{"arch": "unet", "model": "class-conditioned image diffusion model", "dataset": "fractals drawn by 1,000 iterated function systems, in grey", "train_examples": 147500, "image_size": 48, "horizontal_flip": false, "conditioning": "class", "objective": "edm", "cond_dim": 256, "targets": ["system"], "num_classes": 1000, "cond_dropout": 0.1, "norm": "layernorm", "activation": "silu", "padding_mode": "replicate", "pixel_unshuffle": 2, "widths": [48, 96, 144], "blocks_per_level": 2, "scale_shift_norm": false, "attention": false, "upsampling": "nearest_conv", "init": "trunc_normal_002", "residual_init": "zero_last", "optimizer": "soap", "beta2": 0.95, "lr": 0.002, "beta1": 0.9, "shampoo_beta": 0.95, "eps": 1e-08, "precondition_frequency": 25, "max_precond_dim": 512, "merge_dims": true, "one_sided": false, "adamw_lr_other_params": 0.002, "steps": 9300, "batch_size": 128, "epochs": 8.1, "lr_schedule": "cosine_restarts", "final_lr_fraction": 0.01, "warmup_steps": 1860, "weight_decay": 0.1, "adamw_weight_decay_other_params": 0}
Rows from block 4 of a small class-conditioned image diffusion model, named by matrix and row number. Rows with one number belong to one channel. Each number is 500 + 25 x the weight over its row's rms, rounded and kept within 0 to 999. All counts start at 0. Numbers have three digits each. After the name is the row's rms in percent of the matrix's.
After each channel's rows are labels from the 100 images, of 14976 (inputs lightly noised), where the channel reaches its highest value: "responds to" is what is common among them. Only what is clearly more common there than usual is listed. The data: fractals drawn by 1,000 iterated function systems, in grey. In brackets: how many of the 100, against the usual share in percent.
# convs0: first 3x3 conv (model.mid.0.convs.0.weight, 144x144x3x3, each kernel summed), inputs 0-143
# convs1: second 3x3 conv (model.mid.0.convs.1.weight, 144x144x3x3, transposed, each kernel summed), outputs 0-143

convs0.100 087:479518494485550476528461503508495494512492489484502503525484491519494488526479481518533506507454542505482526483515458496502500528510509463494506494538503494447512484477458531458495487503534513507525455505537479541489476476540511519518489488520491506518534518469486517492448487472537493491554489526511455493494491466505527494478564515505474470481488499492492518463496476545472501550493535515498453457519484495531473567485458479525493
convs1.100 100:498475486556476534479486515526495535508555499518493483488487491545473480504449496513506450481540473511496501513468528509528490486490473492470560521507480561535524577462521489511538504460483445502541523510495508487482520496485486550500481535498544472481476515500516512487497483506516522476446496494489513524497497520462457550523492476472532489443469490507508504496501485482487493486501478477501526484485518488501517486505525492504477
responds to: dense (57 vs 9.7)

convs0.60 119:498538490496505518484513458546459483508504469472452532473516500468475463487515518501536471496463481533457490506483543493505481499473555502487509497533462492472543541492467526521478512484451524488505560534487482465515483505510521511502528481492440537488522463485497509520538502473469487489496475488484512514491486496485529500498493486504497531419476502502475533520477486543478534495503522483474550524507506495467527519497524482488486
convs1.60 109:466468518472491473481519505453507496510528533516551482494481467580491490504517473519506512493576530486505535462495494496502480496486477481515463518485496493522479480498482526502522507552531488469497495506486495501464523497473546459522505496463512496556514466485485465487453513483511509520525495533529487470505459509483502451544506501485479467532498505463481528512477514484469498499466478524482452524498471514498507505459484521541526
responds to: dark on light (81 vs 30.8)

convs0.116 101:476494490524502513488533509457555510512492465505481465552503503499552501537542520484494477493531486464474502551496501516455489496511473519491515522550517480524520493522526527524525488475529508493495506506516540513465515487581516512467489464517512471502489502519510505520482490529527483518452506535525500521543504492528509473501455470560449523500510502497471527516503517486485546507453532471464495484521467490497519531486522493495489
convs1.116 108:458545504487487444497503502497505480488483510497493480468470463484471522502492532459544586536498478489488531478475463480513519532505490532505479497486501528491483466511451487500501520498504502547529485515501489513528546462534525500543499499526504466482497467507476533486542530524506528460509522520489499507518508474480475491550523471481494496519497493516547466481478493504515474480508469479499456502466465483522540492530449531479493
responds to: dense (27 vs 9.7)

convs0.30 116:569522487493524498534480532473511541456464502484478515514511534528477496500537474504470482480550504464502514493505480509515472513500508524516518501440500509476478485503484497514473521497534473509455466478481515491480475434479532484456487478505528501500539478531531487513487486505514478541492509514491481489534527506526462507457479512593462508512503483508479463489495470476538499504510492454505500496530507524527466533479514493489501
convs1.30 101:494494515493491509491498519535460498489491546475491510532507516522512474528456545461478502498458486468492499477485526493497490470520514501508522500589487472490520535490505485527499488514526533497479512512479499485493523506523458487498509522472523512465459546456486543538541494507498478494501444484471533512458495491488535437537523473471509507477508509525513475515467481528527470519508482543489512520500506501465556514500473541467487
responds to: dense (73 vs 9.7)

convs0.58 104:496492474454465535509505555504531484496499529500481503520512517479487492506528500563493481514491468512500505497499487510495586501510496536506491497463505522471502504490466488526458455535505498525503497489495508518543500497493502439499495504494486562474479481493503500472503476538538489546452473450513519548463533492483535535500500519501505553537494488493490532500522497486507488516520517500474459456506456489489503492492561514532496
convs1.58 098:496501521500491479500491501469505499436507521453503486519471480510501528505459535520491542476558486493511505486494452505517498513521460481445469457507495505469463545455506498507471506481498502506500567527505493498499515543494493522485557488540523480532519517504541512577497519564520539507537500503530513449486519519478517485516522468508507529520523526466522467516497528501497485505479530511504496522477493484475503512511510497506533
responds to: dark on light (83 vs 30.8)

convs0.47 093:533513470518460512469517493536509517537466505521519514476472492490547526495551489474515515537495472530471549447570508507531550527500466509548498471522504489476475480520483508499489491513507512510511499512491465467504532479531524510478477501474477508493477497480498521539500503515539491545508503506549501490470525549524498495524506495529450522523471504441517520497527525482509491539514504492521487495488534521479511496555463535482509
convs1.47 083:505483511534498514534461445473533461529510509560485496532489468529470445479489508563522502492481503479470476500476498444505516469492512474529512556482495557526492497480494503462517500476485469500504466485509476495493525520506492421468506506488475492517499512512521498492545521523505493477507519491486478517509532472453517487525522500473526528508504470481512491520502485499531532484493496518537494494512479429497523498555498498514472
responds to: dark on light (66 vs 30.8)

convs0.91 125:506478511511480504548484491515520489497488495459496517519543504509470531593546494488565489492525459512524521514514536541520504508505487507479489515521498515470508522478486522499537518539493513496556511502521493485544522480500484525481485506511493559481517506519508471416481540529486521468482489479523531495494514477513501500517493487483498530517491514507512513487514520494549508464483472461556500491506460544515489542496491480483475
convs1.91 103:450520529509500483465490474458480505479524546532517496510476501470566496529494510579454550502479512499486496498479461516505489498478504489474477513491521480529448494456524507496511511484492463509484568490463477469484508498465511483527504505517508489523524538484516514533499465506540508473485444541506457476527487508449504505483519555509500476497500497490533527503494508494490473501507477535491491493534497458472489478515496496468506
responds to: dense (46 vs 9.7)

convs0.89 096:523505464499492514444458492483501529500479542513489468481509527487498490511545484527450536502504502480509507487477547493504508500503524465545513494446499512485484525514485516527494467459528519488481496496495536463499473490481512536505499490450501516470552512510533510463511483481480533440509472511491519529520488494464476493492499545513525511481448526478504459488511515489502458491467508494448505491496489486522462493480447466427496
convs1.89 095:509473502482498507526519503505473519452516503497545523506500499468507516522480470489515469526519492496466469503480421497487524494499478505453475497506488472545482489465491518483485516504480522491495511470501510511511522467480501487461501521515532467554501485512496498524527457483520460526466524492494494525496502472574521498498552521466483435513522458482499509499507504519526538459532496457480484452477491522496567475520535499508508
responds to: dense (36 vs 9.7)

convs0.48 082:498495507509522517475487515509505507517453487516506470471539490503443504492516490481550500485484473466517435501501493531412452488479474469508472496511491499472509516494469455502469483485527491460469485485499490472506484489482447492501458488510523476490525502525472507477526444511518511447483514515502514493479496531513494477508484506477523433494509502466480496492497519473479509505485432504501493476481536490548505547502475460525502
convs1.48 083:516491492486500482479504461472473467507490496483492497540433507512507503503492531545472492535487469542495484478481474480481511473467502521500469485489548497516474465494499541514529499523468487505497511512464525524504510432489468463505497496474502498480463484476507471502499546543459537488496521519481514526531461500501541444480522507515500517546512470510496499490472441522481489509487464447506449445496522506532514517494522510473481
responds to: dark on light (83 vs 30.8)

convs0.1 100:487496476513506530509490463508508495528493519467497483479458504513522477533493460474460482502486502476515523506512498492479524453507514547458554477518525466492496507493493530462508499509530564463522518517469509462486494490547517490489493512486481471533436491504428540507516515485513504559519502528501506502505475482499523459485499498488496505526506504488544535528506504547487496480530538493474495474513528543447472505487527552505488
convs1.1 094:510505455488490477539510524542513451502524514526487505517555528484506518502516524479499554488486501504459502458437492526523498494466509486541503513475447539541514512523550518471479493474447456525490485536503500497497526465493523480480515509512493488458557508510490509471485499485497508527485513481483492471493554460445447518477497476512469462480479523492493478547486479513482509489490484485491489506525500459501488493513473512519520
responds to: dark on light (76 vs 30.8); dense (39 vs 9.7)

convs0.27 091:517472474560474558570464509476492527546502492525483502489519502482536461486497485473518515490539538516515534485516508532487508457468512509466495474464492527524528544530472477504552509489538480488468486491488487459545486495435504463472560490496504493497525509500549534498511510540499493523473477504510477525492496476485504528498515461477500522499478504493482481512507502490517484484490529528494494514510513486481501460517477523510444
convs1.27 099:510504490489515495478477504507498523496487480521460476574532498506521498510481509542520501510481477542497428523498523560529500498535492494503488466531501463485482442536485498463491507520525528488511510494521485495473517451491527560524522504508548497451511469504468505559531524540494495451569507501531494472512512502518493444487474526519505494498517483513504501503502509507489496512515490472486481482517462517516491488496497469450513
responds to: dark on light (100 vs 30.8)

convs0.32 077:468507477505514450508478499475485481494486493511532437513483464522470537514485476503514476552465514472522472485535480471492497502513510520471496509494541496468500468504476488508463497475489506488471482490528537465521502492483486463531518509533475461526496447500493474496509509523478558529559465476493517502490448486480507501563469492489478512522511503501488460476469496497476448494493488476518540515521524512515557490500480532549486
convs1.32 095:481524522505536486511507490547493544467563487485489517517483506507431501485475503468547469461567478519476520509521521512513516551482511462498544522495504507482516529510539493465484507478549488512539505510520519495525498486489492492430496506458538476511473524468516528473474519475521443523428530499492510496502479472474490522467496492508505501479486509487495494473489499523543511506472506485501495479507510472519500531511507480490467
responds to: dark on light (87 vs 30.8)

convs0.101 113:512510519492504526494505527526469483507504509539552509526506487514531533482489495511508496506475499500555499549500445499509522540469495552536486521483488528462520495467505543515517533502485513489528521514495505518528508509487498504509495496467499508490494513527462510511554498518508547534492486470592494511489481505530503482513475517464458479492529496493535490488518512520479552534472485500516505483483525462566542550511524482462481
convs1.101 109:538488494479496482491479484507495467471460495520517486472467508462476496497540503492480518541519474500511545540519472481495528479532476475561451493483527553527479485490499515453526504491509496511521490460533509507506480525499530520524514530486479507563494477470508484438446492503501468471532515507487486491518497506487501525472504493514502485521465477481550477494458500532497471510507524495491520523465456524490473465523480537438507
responds to: dark on light (100 vs 30.8)

convs0.8 083:507512557499486491504508514438463489482444530544484547530533476491523497465471540481464479490507484494480519492488514489523569506487495476529525500487522506516490518467519490508471491454522481516465510493520498483475490449497525498481453519495462506522501475508511461471519504513497465524488499471530501494446446525523492530507524562477477481551465497513494498533512484533500523536506493490536523482477484482489502490522475515508470
convs1.8 085:505520447490519525466497468554486514494508471483529483497510520496475495496529477495510526506544489513526485499462467494492468481508485478493463530491509515461477502479497541503515523554498556505537486517483491519495507581495501500472535511512544476501475537493481514465486500520504512508495504499515464529490551472502478473461473474506514493477484460468508496486482453505462473520467500534469474516524519489493498518545472529438545
responds to: dense (36 vs 9.7)

convs0.118 117:539476490522498500508545515501495513539514506505476503511477495494460504502476489473505543489452506481549482437520514473492530494514455489510504497540516493502565521513554517530506530492512530537478508522520506471500511472495506490519511585496500483512515544520528504484538505526517483533472497480493528508489454510533535526524490526483506526514538480521449486465468495522466510517467509491524544537509486488450528510503502532497500
convs1.118 106:463516510487521492514485484468514454476517481532505508517466485483543480530520485531489511559549524483514517505527491470493489537537519512472545506505527512455486541456491530491519497496501523477520484492494493538563493505529486497462480443525534517512501485496477461475493516508484511508548503501495501456507521496462474491557471527474502534493503528489528495483518477508541513505483504492496489455454529480518525495508494484452441
responds to: sparse (59 vs 26.3)

convs0.56 103:516525437497524490482528477483499498545556465526482494473507483463501502495462504520527489515500495484524489457455479486507525511496463465497556492523507535525509486488507475525504469451526482484506500492520499527538427514495502531468465544461480490532493542546454519471482511473472500508541516510540481518490503470480529489492520497472499499456482482460495501482511475483472470512489512492546498521515524478523520500519507543500519
convs1.56 093:514484486502520510514459500516515497536482487512483504497490534482481495507499483526510495517483510471491521498486524512531471512512529542458533485467454459436510506489510486557464485515483487510518490465500469460500534522486541546492486496546476510499495475482469484517504544492535507523496514533486475524569526501452478518430537485493497474514502484538498461515480529489494529478511499485464520503466516497510432511504484472526466
responds to: dense (52 vs 9.7)

convs0.11 112:481472503506536506497534505512504544502507525525577495525490531563477524490485465504468482495458489547473536518527475485493522484477479492493471524474514487518477476496492503440436571486478507498504509516504503499455500523502519513490525474532516501503501486513507474500517486488528479463480480477526506472529522479502490498477507480519518542431514494475518519539471527524500504471487487517486504527500481542476515523525566483506510
convs1.11 106:493525491478489485507498519488510497531516528529478475452480489498539467501531503443470526561517463478517477531480501478498464513513510532509475491541497529489492491489533479550502463523551519488517514463501514459541494467518490508526509472508473482495476459487478485461511515494485478547555524497433483503500470488460529493504475522485493466503481536508450534499533515489504504447492526520522493493487476512531492472504478515529525
responds to: dark on light (100 vs 30.8)

convs0.69 094:476535519501487494477496510484500501539483499588508518528475516526493509515498532526503494460495520491482495500490497501490539492482481529563510521524548486514469540557516510501549487515508491483489475515541473488511498532523514493516526445449475491475547487500529503495492505501486506504525481467502496520494511522523479478552466461512439501521505501484488541531549490512494458560511485494472466513485514539491501481521498492464496
convs1.69 097:483493529470512512541469509500464488508497543539525509497446488477521492494426473494536464495554545494511519544537484493537480482468478498482510539493521511507474499477446496483468517510509514530529490495506498505523525489540455481500480512488505523517477485483462518500487484503475502488524476510424463519470524508493511494483511499445509511501548469502505505499541515491478511499512483489519488493480475455536503539550499464524530
responds to: sparse (89 vs 26.3); two maps (86 vs 25.6)

convs0.37 098:521477480557486509502469501506509484524505499521505529492525519507475527464527464520465514505474442461545505489551544488491491483472528505491592498497495482521502488509495479508488501521509497508493496465494501450474467524505504513452485517500498511465496506495492533507497479522517507483543503539463517519455528524479475432498464513511519517470482479526469502487486537500536518491483515454459522524537479494460490522496536483467487
convs1.37 087:493536487466478488494514487502519510436458518441530495504468506473489494510477496525519544488551513539471496492486526475462517525503525491490466465496499500530471512531490496486457548500472503512494490527480477524535514499498518494564510463501485514527498490527461488559522469486461514462502514474522485497497510480540533549495512486514498475502524456492529521519523481478523486470520471520496444509480537497515529459475490505527529
responds to: dark on light (97 vs 30.8)

convs0.62 099:500483488471543495525472519434452489465507494537507490495532519532509493502470491522503483471452541475521510518517511519507452512539526464480504494542509470540501504522501494526461471464499528497493497496500491563501538521505500509476494502503452512456457508478526535495490508534504522532520492503531486464547514497488523500502517518473579513476510440509474533500490534487496516528507483545459491471510506483500468507506510498510487
convs1.62 091:490536483514497507471503529521484487505533518472474501507511548516513499503496485481508505546558461492515508543514498527496504499467485500471477513476538476503502472514473511458507541520543483495498490495531535504524466482472496459491530481519474512521506482488498438481471488522497489520493472458452454489518512497488446485457521497566481523480503489477504479512461464517550499522506519513513518513517517542467514495514584495477490
responds to: dark on light (100 vs 30.8)

convs0.137 095:485505521504486482556513514478528486517512496520491502484488525525496529513481486470504482492530488478471503530483476468501553444524516511474515475530484473471513525486450517485522535475473460493483511512534530497532517494427523508509539501454478503463494511493556513548494471548475488504486467499568511514490522530489469499471534515521517491460472473502482498501490517558531491528490531530492539523512493506517461502485515498474485
convs1.137 087:475475536466486493430515492525514501517528528532510524519499479464516489501496508487480467537500477511508493522477542524511492539486479452508475501503473514497478459492518494512534493531515481473504476548468490512463481510529522526490527506505522527489501477451463505427511482456515465500521495506483481510525545476520501478508454525453517453484536561521472481481496491499532500485478467543502498482476513525509496505512523480538464
responds to: dark on light (100 vs 30.8)

convs0.108 096:536489483491476520511484499493464478508497491488531499509517485465525487511506485499504473442523510509504482492534483523504482489496462473487471487503506548479535485500508452480480484452539507554510496500502487492497486524455521513522494488449501443513499532484452495550499517485478533547528483504510513505539526473466513476493516518533479571493496534539490489528456450443493484528480499474516499493494533497503547446502495475481495
convs1.108 092:477498461492558486502526509533555452546486472514461497494515480486506506500509495495447505525499471484488502473492519519531512535530538490558564501509475475501511513512570507536510516489484496472501477479468505511481525524551454476455498493505481514515468481534516457460460510527507504523506483530500524474483525524515469534496467485477477500506500460489494455504524525502515528463490502503515519466499507511524479515483475485517463
responds to: dense (64 vs 9.7)

convs0.14 136:473504523476486473519502429495495458505501488480552506440496490525492502435534479518527502484497498523481575503504486501486504529488479489506496469531493504550497493507470535611511493521495510509448515501500491502526490485488529441538482491520520483481515539511455493484500512497521483537482525516516484531469478501512483436476520478494515498505515488478529495491498503490515487505481482515491553498504487511514469508479496504500506
convs1.14 130:498477499551517486470520460474475452479483512521510533510508486564502462513501470497479524496504530502505472491510507506515490502516525511515488481492481484522478552471521496534506495542463495509537513502528474502517487502517503526512513535492449487583497487497533513548538481506505488501516500482520508480476519498469455538553559510513521525527515529520471503519541513517473494486453481534516482461488504497525438501502494487459521
responds to: sparse (100 vs 26.3); two maps (93 vs 25.6)

convs0.36 081:529502474494482512496541542477493510522462500508516545488486493504448538451482503498497495485477556485495490469491471499468490509496468517507496512521459480491508493482501497476449482538511475478507520457537495506545538484518501486514466533498538530521518581515530517502499479465503494508506479493520518486476462525499544475537472499485496521493514499530484508539533494509479482465502477513531502481545514470425518515485501547516530
convs1.36 092:516495487510521484525525439524504490506516514473522461493476488488512514495503476532528531469488523515460503558487520499556532552490498540496502485476529505560496505489551508502506500512455487507495495488475480524524470488482482486468482497498460527490443456455531488474543477540526526501499516472473483451480553479483507532508531494494499531494527520501504483467490502500529482511528531496500465456520518491531496539469469480498500
responds to: dense (36 vs 9.7)

convs0.119 090:479522489518523490456504476509478491496527537541498516497558513493484552501496496497508523520496519493481473487490479501450478481438468513524492471539523492492501485452535487528505516523523503543549494495534486466498452508475429518480508517464459489471488515501519496506513467507463541487498481484524451479533488499557497517488509516528472451526511501511470483513540497510484488559487508548520502466511530501493516500523514506506514
convs1.119 089:534511496484523479534503476527498469519517461499553489472529498519486495480506486481505477479539466465504501476488517495504514539502520522470505510496528555484526517468465528520514517514504479495521488468534560567536527516552496492483487476507520475516471423470503461456510523514472532496483501497465463497524516492510498451483512498460516500490472517483521482494517507500491516491487504428443486506513467494468496515520497490532504
responds to: sparse (54 vs 26.3)

convs0.113 103:516495503547511543534496507482445504515507482525501506453508522495574519501504536504522515523521526533534529484464500510493539503504512467484504527471517472463513565481517492509506450462485499494504516514514496488544501513520528489460527531513457510484501482535558528535488494477497493481448512486526483510545514480465493503490555501484511514573504502500515467490490489498550531510463527487497518506532485470480505490479493510489491
convs1.113 095:507476504479512525506511456495532527481491471473477472479511495470474503519461489523507513481538513492506492524515540503518446521493518479548465510482533496529522494480499518512495479544533441568523506447496506535494469554498525513499509460509505482506491519486504519551524527553511485493528504470498507505534512543548451479517479535446495433489523516495516544524513503506522503521522513514486494478528512489481483500519498484513504
responds to: dark on light (100 vs 30.8)

convs0.66 117:544489539511539472475541517536537497502515487458501495505525493503498520544505499495501532498491497535525515511503495514472512518474555533483517538477494501469504542517546524510462538510476519503465499496513513535493464466470521526473505528533534506489502443435515520486501460510532477505530511483543495502493503510510466473472506544550505508453509493536520482513510496522507478503502508509449484554495497512508449514484515536460498
convs1.66 101:473475505486498495503456499531459555482525532547496530525513510539513498518499484456491498513507505457477497528498497489489500537520465476482457520528550463545493494477492516482517477521538497487476508536485497496491536513483493480524508507451527518492511515513514497488462534518502495452496471519484482496523501512508542546489525478472493517485514549499477470481470494498549498492495473535520530464468525500507579450468516521517474
responds to: dense (35 vs 9.7)

convs0.24 090:508471509454539490472502535500473468485481531487481537506515478518502489505568513508510516457482452497521449489498524506530486531530513500518539474516488500442488499505522491475531483524527499467447469512510529515490528476545515477483503482500520521538545508476508496499488490509493485513474463528486545550528473531520452492484492480561494521542493491507539491484510504470479567487546516495479507498485505505504501499507516483484540
convs1.24 094:508518495525489491521512498520484510477515482469518494501489534499510482503465498481559473557535513500521521533496438476509474495496468506498481479453524504516449524526457514502538559464528483474511502500494519558542493508481466525517495541476493493473526507478500492495502491526515490523474490484527485468447522481511583494475536532461509502501467501497542483483479504466516458486462505514497515472469469479498477515489471518491495
responds to: dark on light (76 vs 30.8)

convs0.106 099:521485474541482484513501494546456486437527539526472471453524517460458504539500503482495518487522501489484490469478559518486500501476531484524525514484522542467507533474512478527468512507477480521486540493487508512525491528512491544475505526500521507504523513473492523526483496524555535481476514498487517563539501537478460459494489494519515528480532512514548530511514482506486474450494475493510490503549493506480486526489545495500521
convs1.106 092:531514506480517570514524531467501468476510489487534529531490528488473532478486507553494477484473487501477542518539514494490501513506491453537480497490502478521467494502502481454501488528529508488519482517487496516518453458469504486584474503502482473489492465483542475544529508509486493471497482487518502459476557478516542518459511484521483524498490481472451484509490519469535500533485509525548527512459501526492503519509473493494482
responds to: dark on light (100 vs 30.8)

convs0.23 107:466453547514472459438477518530507518505502535520467517511512498489469508561530509495500526528529473498536538483442470485483518488514498492496490516492511478532496462494494529529521491470521522518502488510516560497523543485478536490515544482515480500523525473498519494502484494528509496460513466533462454494481496488445522505532512510471465487500503529496509477503504489507481466494486532488543519489482509552524444462496466513503486
convs1.23 111:493491457502479526576458535514528515527513505503516508492493525493538503444480498461548486497475522507535479490554468503521492521499490512500518520483483506543521469485503549498508527534477477497553462502500460499510516534504511522479503472500460488477480487539460491477481504490527498512502474483516485552508426500482512487488488467502492519448465472488494532518467495520487543474477502512516473540508475506504490501518469475493542
responds to: dense (26 vs 9.7)

convs0.139 083:499523475504498493498486530518456447518500498475535495497482495526493504490505492507535509509513529520526538500515498481498448492508461485534492505508504475467536560527465485484452559512472493465508481517524543486521537527513497477485461492540449545560506499486548512484497544475455489514497534476454559522482507487496531481487493515518500499498522460480520504507528499514511490479513474519524486481493514487479506450529489457473484
convs1.139 089:456488535533513514512522481480501542498529492507448507523530515444507506486485514530433469508510506528463502512496503487562468481480554494481538505486474481504484422508480557561462428490475502473459480502515454505521494494473492495501496511467499497471475544504510530474535506517520506500479478481528527468519497539498515492500519506499495486505501548502494465511499504493468528521490519488506515522509516500490507471513495522498481
responds to: dark on light (91 vs 30.8)

convs0.50 098:489474480493504511507506489443475469508489488488461468522492539498508480561492469520536466465477566496487522478489503504516497476467497498510461481554468533475479494447488484503474519483488506496513505491527481474534498497490489491510525498510527487503486520490478535456527501519545489515540529461455479510479500507492554481504528480505475490535521496527463518480468488482444508479474499471467486538495529486461442501523510486520461
convs1.50 136:508542485527513506480497507542491496507502511487579529525499427458505509500483489533497500507523489508514483557491514525495504494517531516498551489481503442492495472520497493494481493499546490467451499501500541477536486481570511475493480485495446490479484512505466487565497527524506486514446484511539493506499503514489448545506471477530512486458475532481515507482492489501515503512473511460494485449511487520508514522516490469508504
responds to: sparse (53 vs 26.3)

convs0.140 101:540498507473522468493509527493480471461506487495549511499521537495501462490560526526473510508447485499542489510511489490459488491531485446537491521499503517491438523506497485515481467465511455513478511481460522520531522536485509480487503526493467528482511478465517542502513504487502480502470534500437513483519498461456539504528512493512502484538510480492511495511481494519515489539449496589487493498513513475493486480523471510512474
convs1.140 092:475513490517465491492463461511531520504469501500483478504510496523472492464448531502541511505569496510523458531524515543512512504463467463508519445487518515494511464501458487458483520507513492457474483521470519494522496469518509497500502478513503457493511488502473490509498481496501489518465536514480501522548470444457466517486519500539534468452531502493485490514518548491512485503528521444477505462526465524488485516501549499499481
responds to: dark on light (88 vs 30.8); dense (25 vs 9.7)

convs0.29 113:493500476492472512526500475471531463508503525507513528478507536478525457555505538462448482472490499499518463492510496491523493477492496496515462498523507490454485513483467472555521499532496500513523500496471483494480508557516494499518561486493536492520539470500483544518544504458497501476450464469497463470514505473490518479532483456537488533489486482470460532500525460496491483499511490459464496510515491471529488523453486525534488
convs1.29 107:529525498532491505501491508530478485515493540535506514495497455532505473505489428570534524508532489486502527528492499488483502528511490466532489480510496502559486518539491514457466484442556533464486497471467500497486504494511507493444486531493515457495475480476509460487489512502492520548507549483517529505483508499535509552477458493531527533523503539495522476474454505497497526503507484469502478506474505484475484483501539505514512
responds to: two maps (99 vs 25.6); sparse (99 vs 26.3)

convs0.72 090:549469519524459472487469528478523506475460529514482527535490504514492506541505484475504497526484486514487502518504549474505537515553459511538472525532497499471509484514468513469569473466512483497476483518507512492498519504530490517479469471464464459490517533513513525504503495467494523457453509491509474526488476520495528469494508509510494465503428506488488497533475513476487518492508487483460487511508520588473512507491521533518501
convs1.72 090:480516481490531538544509502527488445471522505478497507472456469440543486518482476539524559510494500495485477523473491522543524484470517518519520520490504512495478517481507523477507482486466481535552517489468506508531514474527483480474514502484521513504477487511498500520539510489529517490533532510484545503503519506478438504472493444489546481520514516498517486470511488505522544491516535517552521489503474508538524515551466512470461
responds to: dense (45 vs 9.7)

convs0.79 096:569485446488481492514488487522466480494458516503498474512526502434492510477494499491484520490502515520477495495487482500502513476485533490517549478504482479517483530499495506514523471472536507500509476514493499506450480503519534517500469540513488517529462496523464498476466506465471504520556476546519498458472546468519508476510570502482464508483495436483507456487526495436512524513511496520484478442508495506463495490499480504509503
convs1.79 109:500503482496533518515497439501499556535518480466510551485520528576469472536503511506502493514473490493532501434468499506493518508510491508458506472515485520481481514484481495540504504498524493479471516470529516500510490488481474516530499487481495522486487514525524516535494502500461483505456495473493518507473504506469532495449507536521527513548494514496509571496531535484507470461525508513537536526503538462519557499493522485479537
responds to: dense (71 vs 9.7)

convs0.128 111:500516520518499462521509551492470484522571480536514507490506534468516525504488460505545526492531520508475496471539541519521506497488512464525520532538489497497482549517508499524507491506526471532541479485559510574545471541513510506464512515467483501530475520504497489550481502541516504525529523496485512482505516463537494500479500504509489484530508522512527520544513514531505502510493515489500516465474556468497496479504540541508508
convs1.128 098:491485516479464540513504477503510513519475476473497485508499495537466496517559508608496491456454492523486484516493535500484510518467499511485494489449473516498526468509524488499488503546471510500474497512520495467459512534484452538522486496481515528479519501488491503480504455501457537519444520514519471500491503460487532496499520512502493495475515475480484521489493540501504481496526487507489483572485446509512521529465500482539516
responds to: dark on light (100 vs 30.8)

convs0.76 080:498508495468489503465479497508459453462527479473515471506533483506492494511459493467481503517508466530515472472519495507506488497471542469544484471552529514503476510511467506522491461535490459465514512490508466445488479504534464523482486480505476457516543531499543492516504517495466504511493529504509498482494479506544487498497502537507469485498458533534523468473543516537476486532538469466529486504534452508473547515489523528488526
convs1.76 069:475542513462502547537486513542485502531506464472507509497494473468474462528514532535509440508472449501455524452475480519549489528494472453511505524473483523518491480466501516480520481473485526511485499483486506494533479496543468506520476477498538528517520478483463520463511471530550505542514502490526468515514502481502499479483541505504496482516564475474480511531497507488530500474510492469493537502495521527487544523486502498528534
responds to: sparse (89 vs 26.3); two maps (82 vs 25.6)

convs0.112 110:531493518517496510492509529508510513537488496527544468533494515500507505500516511485527474534544469523445551484506500531497536481542511465473501542522536495533474501498473489475532489511487492497492505466503488517493561504476500495496510497487485525501526572507516515472545475523538532486516515519503512497508454522457533461515510568444540500519483559503489515509482559500491532510500543502520484500537486511481475493497507502494488
convs1.112 098:479505470494486461496474505481514518484511523487435476469479509517498495495488475535473496523456512488486481542544472510531504480515430529465485498478461488534521500468484473532478505536482512493527526520456512506485450507515501518518499488534457502491514505536431462512449496503519478497507493517507480539498556535551484533494500469549480460497525497487523458490507488479519529495485505488513512530491478512482525467477523516506498
responds to: dense (43 vs 9.7)

convs0.17 101:515485501501521489504472553507534471526511488518480479512475501535517511501518477517535510495493518511533494486490532504499470516513556551490569514493513478511496483511520491486463483516508489488513500485489502490491495478477533518476489504507534506475482507506489462551480513439541550468503501521466486495539554488509451460509497450548477486549516478443500516467505503487508453501487485474522551486493512499494543502486497546545497
convs1.17 087:504504448496465483509521493462479526495492506503496471468481537482481519485514520546499488483458483487491542488520554477465485482478450502507534503504509514527497500525504500487487510540533551471489502471455496496520495516527462463511465514480487531538491491497552540520520501484472498559508515513472505501475465475498516531519507449503505526490468505487490512520480468521495528498508479491520532539456490442523499560483480472492549
responds to: dark on light (100 vs 30.8)